Weights of a small spectrogram VAE: 24.2 epochs.
Rows from block 1 of the decoder, named by matrix and row number. Rows with one number belong to one attention dimension. Each number is 128 + 32 x the weight over its row's rms, rounded and kept within 0 to 255. All counts start at 0. Numbers have three digits each. After the name is the row's rms in percent of the matrix's.
# q: attention query (decoder.mid.1.attn.q.weight, 256x256), inputs 86-171
# k: attention key (decoder.mid.1.attn.k.weight, 256x256), inputs 86-171
q.73 139:162119144103150080159079172133147171081106130097147103125151125109081117115210149125130078145135113104078120134100129169119099113136170184123135098185143145158059081084131149121151153188113132078126133186096165169153063105153140184110188121135142072147102122
k.73 069:125175115175104128112146123137122141153201056127087146156121134089148132186078085150102145095098112153133133185146131162132072133123082127109122117145115234104116164112103064129143135143178138212078121160168098094115192160216117098120110143107111149128179135
q.74 086:118182150121123124155136161162122139164115154137071171115154120162105091082096116099153149161093173104147106066166111082172096134145133116127079085110134132073095144095087103068128126166194104150073089061119160129097094133198088204110104158128162136094133112
k.74 091:107131100095112153051196093132123091187123185146196142130102161154141066176089167149147164068147147175178132117155126095118199127165088084115160138163097087091184150169131135129115094109101146088111134077128120173112126079091107111138103089083100149102151086
q.75 091:129099119132109138098169132148105111171099081194107183135158126115092104125135097129131128081145160195153096150206137166150151134133115119134147142101111139150097127121145123118154133117164138080148139101173056122178119077101121086204133138112069086171150158
k.75 099:137102116121146139128137117168161105094187154111085069119104134102090128115126133040162126180157123140151100104086149150180111098105104096161149135100116146116098126139154187095107163218115178166067171137151142106169142153094119072103119174178155157176127099
q.76 085:096204142142127121170148179153121109078092093175103124100140116120148097153166097120155129139090158104173154077074099075147126172205135119141087086129123143096136119117131086127085139157131138112165131074121178104109099121153087146144126112133146067178171121
k.76 094:110132035132059125125142139169154098156166111118115106142118144133156108117172149129124130128087112156133092121183132137142150151116134118101175106171105152144097159115097105102122158143141120055116177100160153190170096122075104048145127113105134101076127068
q.77 094:133226164101109114157112163177140091152174129125090125064154103131099085118136109088134123148131170054163186059138093063096130089147126121153122096160120133084108116108104104120107128157125061076110097125196151070090106150219095134080129112124153162108176151
k.77 110:133141049154113157133122125109148092190099117137129078118161114177137129105114110128144153118103151129164111093177183144133207155149106086081148125130124101100065161117139135092095170149230108098125149076146134126147078087086128117128074106125183080083143172
q.78 089:167183160109147115152082130131139131074195183067120068120099111107163126110107144102144134167127128062114182132061086061109139075139142120158045123143169101116155109120095122129111096127129131166108105172118148105081132170149148156056123087143149176110103107
k.78 102:104135120178120121160094170122108124148116117158176175082139107126186143112146108157121146103104162099125150083138163126083212197150150147147123101149187074132121123139130143082133121096136104062173109071126130082072114082117146190169134096123138121082173120
q.79 094:064135143115160118153131168132147126172046144091118111127140176131179096133148164130145119116088116120099122117062097135119057143177137145135090130139053202100106133107116127121160194186135100141118134129058185208129102139127087160152126081098149086091083098
k.79 114:083112075139069097099183116074126156142151107126150157161070153165103114159133156137072147157110038144107099105172075185121133159099092121095147106155082124164124158122132084159115130133115135121091112147114124135159133150154099067162111144112076136113084052
q.80 078:128137125113164125107164102095131081189144149133071114176181120111126136089074151095162115113105141176091100114213113123145124115095145141085113112165105070166129102135130102167161182181139128127111095141158028161184148107093180087113129194118096099105162145
k.80 098:131068170152132145128112165085117159075125120130076091107127134176126137114135152103168125169152088117127094102103181149168139169113155136103142119137113129151093130119149184125094125121097179142164117153158129067124096138054113139124137153126198099128100148
q.81 093:145087105117182115115091067100097106135155170101148121167094136111157184143100131170121124110172074118108136169114155151091133101071140140116157150156141113184153121165192163129134113124114140147096192198125093109128197110111164082106127103121139182090138086
k.81 099:143099219134143140174104146107119161062091142135163132079147111143100136111184117166112133136152199048108119127102129126130107074090144145127097113089166078146138100116094158139165113101124134145185077177138171093131112135170114208141136126157120121155127198
q.82 103:127166189156037132128131206190104123103139133175144167120116138137123087144183093151137115163143136157212166164114120060092155126115130129141089119135127173099121104134136137098142084111089067099143146095159107105070124068151114109135135137090143120159158120
k.82 110:083124077118116131093130097152162106147123102103052091155149114096147155109124168098159143146100164193106086066154130182156115138151139111113151120128112175137048149161136138100119204187195106102120220087114141207172147125096123053133100126126169079083110103
q.83 112:187091121172135129111122073112093128107145100136156130181106074098145180164095109154097104117142123173140133150170148150128186183095147138113157151138158093234099102198144143160080050049109159149175156116135097140147162167059185119122138092128127112158120114
k.83 116:165141231148123134170078153153112134073146153150106121080166112091141168133147086112159111125154228107119182178113169084143107076127162161150065128155182094136146092151097138083190112126077102150139116154182153123107149121171164182111155131132153136151205144
q.84 087:085091102145139156139181151102085072157115097198157176129130134103122098162146109154147128099121082144157119142157149168166112153144115119116197097090102109163140141146138114163125130090153147082154116092173079059134158067114132093211123136112088123155147144
k.84 078:118079071093162116129088147158125145067083138068128075080115097146099133108206146103129107179158139121111075043095095113131173111106149135156135104103155099127083123138151159126092125146124144119139163144115185132197120169076120107117154146184151110171067145
q.85 081:130038072157145127131154098101106116143127098149202144140142126116107119171152106161119143070091084167128129156174161175147176145130106130110176117100103164177159142116178131127136106096124217139154102138151101119167126097103145070174124132123073124159135139
k.85 112:124082151079105127165133146096172165072110133093140088128133117151052113159183130103105145192150117073102108074065084128118107109117091115137116088082146147144141127128057134130138130142103144122140097201144142090150143191133128129125125146157084131170083136
q.86 139:119119114129170099150095179140143145135096132120118128115147096139107139117158156129149075146105092106089094112129161154138102145146193186114140119162123162135061087086128168096141143159146100111106170146056172161144056107180115182126179105112192114096112113
k.86 088:111197146094101142110177076134132108177159065132130164107139141120153097196070104136100133060116116127121140182184125168127067116143113125117121151156114212091147153133074025140145128105157120214112110149152120125102155145174106093132108114101118136102176121
q.87 093:155116137130080163088123105127162180061145112091101066108131112213127172102134121089096140133183162165091123144127101176155146155136101101137131195114163080076157145100128135078089139108170128146156123153116122153163142161086138158101109136186136111101060224
k.87 094:158109184142177152083130098143098129106163188168159170104075140108157123055112105137145115146148138137130147143128148072148104096107155134134118129147169099114214108174138183138167078114080117146108128102132117103071200124122158164094154145137136210168163117
q.88 111:114106129125117166126189099109116128131096101190140188132135134122112085132128087148090191119134147137161115155142136127141122144171067051135167086092128118093151196136130088150140116109117128134166108070189130092128132131097078099173079160125076149166134150
k.88 085:139092047085143097096126116144113108151084211082125127158127121159173157125140163102159095124120109193142126092146064105139150109129126129132121163138131125108136106134173173175112171106122168057089149083079118227167129127049179086164142133110115120133108118
q.89 094:188073083172116131127118106163141200087102129074202078085102192184113143158189116139098124079122111116131094192064175146108112129110131127180114163143149183100125154106159159040135111104126150136114133187118192132154098136085130132133120095149148110113101125
k.89 089:098124177098136121162181104099180138144174156134160110173123143170044110152116139163102149148133157103111165156128126137097106115151074119154105102086140176113172133123075081111164121144154104161095083139099107110131153179233115116161100134128054131153149143
q.90 086:089135145089098169147157132122185149056120116118119083108115132161117117117129132078160140157146170121104086111082085171182117167169132108141107168102167073083160135092061094081117200110201146106120109065089138150128132155060148173116119131205116121090060224
k.90 091:162113134148177102074121108188057106137213187133194160101071095091186115102147132133138104114140120145143104180155148064123134142114140148161136126172167102087199109158159150131166091095100144128072140098116114143098178132117125157087146130156144212159137093
q.91 093:118189120144107123127080170161144180131085125114095111087113145152143136110145161104146122168106165111133133100110149082124119137132142119118052134168110197082110147117124149098157145158130112157099156129099182204103091111163077181099118139098185118087156108
k.91 108:106174122134083151107193104107120101183124135163122163178085172148170101158073130178105166101112124177151128180195120120136058139141071082105151167171048166162151185148128076193139124108140130127110125087137113159146131100167099115155078124051099115118163119
q.92 093:147180151147128110125076134125131133081233176117118099130079121122188172133104128137120119179135136082166174106085135086103157131088135139122109134173149071103146095167100139167069109129105081142100159160151124113063162153135166160041122095118188171106128109
k.92 098:104161139189109134151083169091151112128118075167168171136166114077152156083158085179135132121125161136155134112181160093100209173118154152109125102166141120154094127125153112119144108102133066106189148072122096137099107089123165171128147099112153095090162137
q.93 093:167175197066102095122109123131173149090178167094122126121073181093172175130114137156127133126180169138120167170106088090093126092086143135149097168164166120147170117165108111204141147102063137152145113166111107178090182178118165111093135137129124113173154071
k.93 110:132119153177083097161073238155107177079114073152090145155108125083077109099161120178107122180134128111069158134065149118132128165078139144132178132110140082204134121182113161111133097142068124113222140129150117101114165089151116172145141117113117124119157129
q.94 104:117146113138097143102125105196125116137111138078141095093116183163134107140158157125134117111151128153128125137104115134121132090113143125136092185136036173065171146101161139063130154159146109161087173169128127145102128092137104101110136098112168142093137142
k.94 095:087120130072172142139164130134127149150096168154165132118073154166056084062112173136095146159123125110079090094104149123165061097143082092151137110133079139149121170159135158161138168180136098104118158098120151112184115170148031136135098138130115142158083103
q.95 080:120153186045150129122140121131169094109135143145069131130135110052112111066101081081130112168156135147108168118163091136111130080131124136119185106130176088102130101072101083192161188164147115097129095150138060076109125123154150111113142183178099101140164137
k.95 097:114113104186106114113077148112055104100134113105112141101121113078176156103131134096164105139146060140142082108128158132151200137099158149106152146115163147123122104146160170100095095105140136117175196091142118109109165098039161106094152129147213168067116131
q.96 105:153162111129069118099145106129142149144194132086187093076088107122117089067152149129121126171126131116126117130132089065167130136039108132128117152149110100066149129111138120123104144161094109167114160140148140129159112146171118104116140186130122126082147154
k.96 121:170108098202126123109091161094113139099146038163136166096144119133145184116153036126111150094094157160149127148154165136096179194119100119173099108172191146145093146141178138138103095107156169192194127120108127115119167138060133178133110082152101091179137146
q.97 083:138124076122080126096145124129064085158095089144089163140142118199171119136062163156136122118126130175123133140208146175182169132100121127079183165121056149196142135176194105155122127080163186099157139103169063205183160124133132127118128113117127115113132187
k.97 104:144089137050113117129176077179162164105134122132174168162112086145094117113122124112072120158190169108137138085136092111155115136123117125117161085130116111178154123175136142159076124163085118092085130145184157099142179142175101095134152170136088189190136084
q.98 092:101132170113108117159104189154148148096112044157178123141134106124132107146181119147110133114121154122115179137087078126111105127145124124165107151162189144158180128136155132120107059137107143125165067098044094144086198074140104195118130140141079088177169098
k.98 088:122179126083060151164131165097200127056201150137149070183110138136074071129106156113159151215167149142168144165163162090148160085103115112110107130083089142116182139111146126128142103136116129132101115165212067149092106096122154056058105188102133141108105088
q.99 096:169148104104067108091127118140124137174175123097143153094095118144180148144071138194127104146156165176182154130150073106086145132044136136131119187162109117093146114131101113143088144097063066130075180113163119102116129090173141137160132166094129140054113103
k.99 105:151112158143144125186093137066120149062132089147089108160184155125124160111189062140103127105070176099142079148137138081129139177184130137119088085159192133200069127114140133128139117119136148122172056160102144106133097178127124129143132132155077080200134165
q.100 087:127144169144192128189111175117154159089095197090137116159103173083131143069163105075151118159092086118125130151066132097111123146131153136147113099094186143082074133108082123113166145181152081149049136135088162087086097122117108131143141127122160147121135045
k.100 077:135129178144122109161106091132083124175112127116068136106141096073183154125112092138084114094087150111086068091129106140121079171163151155176138185172162127117089134102108109089133127091156124136194146113069133142138124140174121155156128084127157055115130169
q.101 100:077092148113156140140114152137120121160058138187049158127152149121143162156106121142145143123176130151096164131128127149091122108135138124120157112100092186190088126137129146139201156110100141076188112148122100160127162096150081151144119095101130164189084147
k.101 118:126136125063086139110194088167162142152136176094134087178125130202108106111060196127133097135139088118121145123122074127148143099128144136075133155077108157112134126119099122140105107141129124109046101131154098156137119135134174052149150150129133103048095128
q.102 082:126111084140087129055149088127086085173141108145104152117144077151150168165058181170155119102171123220107126095248119188162166128114127137119163174112075152132100107098151132132124152092127149142108152131130093180151127082168146114119136127111130124071107183
k.102 099:129066119044136109169161060129184172118142112132230121141143136153101125118180095138127135129140111064122069051150126090141181148162131140085121056170172149119076110131077104151145148141106148117101076163128151066141120194105117122155142133151117148166121094
q.103 091:187150150123119124072146094165126087153173116101108144128138067161089130089087117157154111111178117170129104154204146173116128098146156130150160176142105111134133103171157170159140125093097112132099141091170155149129090113187162112160132193141174131070197117
k.103 096:160102148137192129220106107104135157120158084130098085106110122072100106074137123094125145082120148024119144116097129163138108153136122119143116107097166134151081117117103159063114162186138160123119124156153181075152114128146089154132117157143172129128122132
q.104 103:095154067147119129119140094126078101158098098092112092099146097141154161184065152154136118116126128137132110048188183176132157173124144125113094100128032151133103142103136126098081178134226143148112154107175132139174070165098158116141132114132169155117084226
k.104 085:182087147158161117085173021165117157152156141143198158108091094110133184166120123178108124080120154112132086128193173112159096135194130141123149082223130117147145109163113130200164118091062116186101089143125161103147141162160118167078146129141127146196199113
q.105 095:114158161170186149178136168096176120126118181146147125149121170105137099154189075099105139125092088087167159160013125054093105135134122116130109095141153133105158151154116111124132112146120099115133107113093129087066134142092144119152129134101111144161131068
k.105 101:105188188177106108160096216077067078092104136121044136126145147071126079151085194119160121152111171121165172165122094128130086131128148143126121178100097090125203109121100116077123137151125115121164148105133154146098113081177127145110142118107130109148108126
q.106 096:117133160079071117151088172094130156065122088133154087155138190152135105114136144133113138156149152075143104142123107120150134150088122125106071133115180093098154122115083135083074105164186172148135093147120180125137104172145108155095117088174113102163084140
k.106 110:169153114105063136086146125163119147138202185131139126115071091183123146155123108157077126103142164179094118155137171085084080092125115125158152139168094140118144138170156161199179111108056111167121114154160121156115163152091151144068111183105096134158162136
q.107 082:132182145182126146177121161077108095061124147136095149168120130113150104148141121126105155156131164123166181142087138071139055150109111121096080129166144083084182154117059124063127101170134132141096083126101137079082120123141105159105123144128100171172112124
k.107 085:093179137116116130102122137129107084139189147133143165159105168061130088162113149138139156119098121132168106217214110135162042120155135102118158160110070148169149139125099117198235149113096159156064102088160108150097139114135105112114092140106125191190137101
q.108 080:159162142105134128103115104165158159082131139106147117127088185086090076084135115064098121140115150110136134199075068095129076121088137126137116157158154059122172120161089155138140122164057092137119158132116145115124153076104104127100142136125115097097166060
k.108 089:120134102192068165125085179089093141115129062176091121143111181118162072100157097184109134148092141167169129171144131129130139179115111122121125171098123125149099144129161138086111093128189166107137146100159135149136130113073104087152125136098143134143119197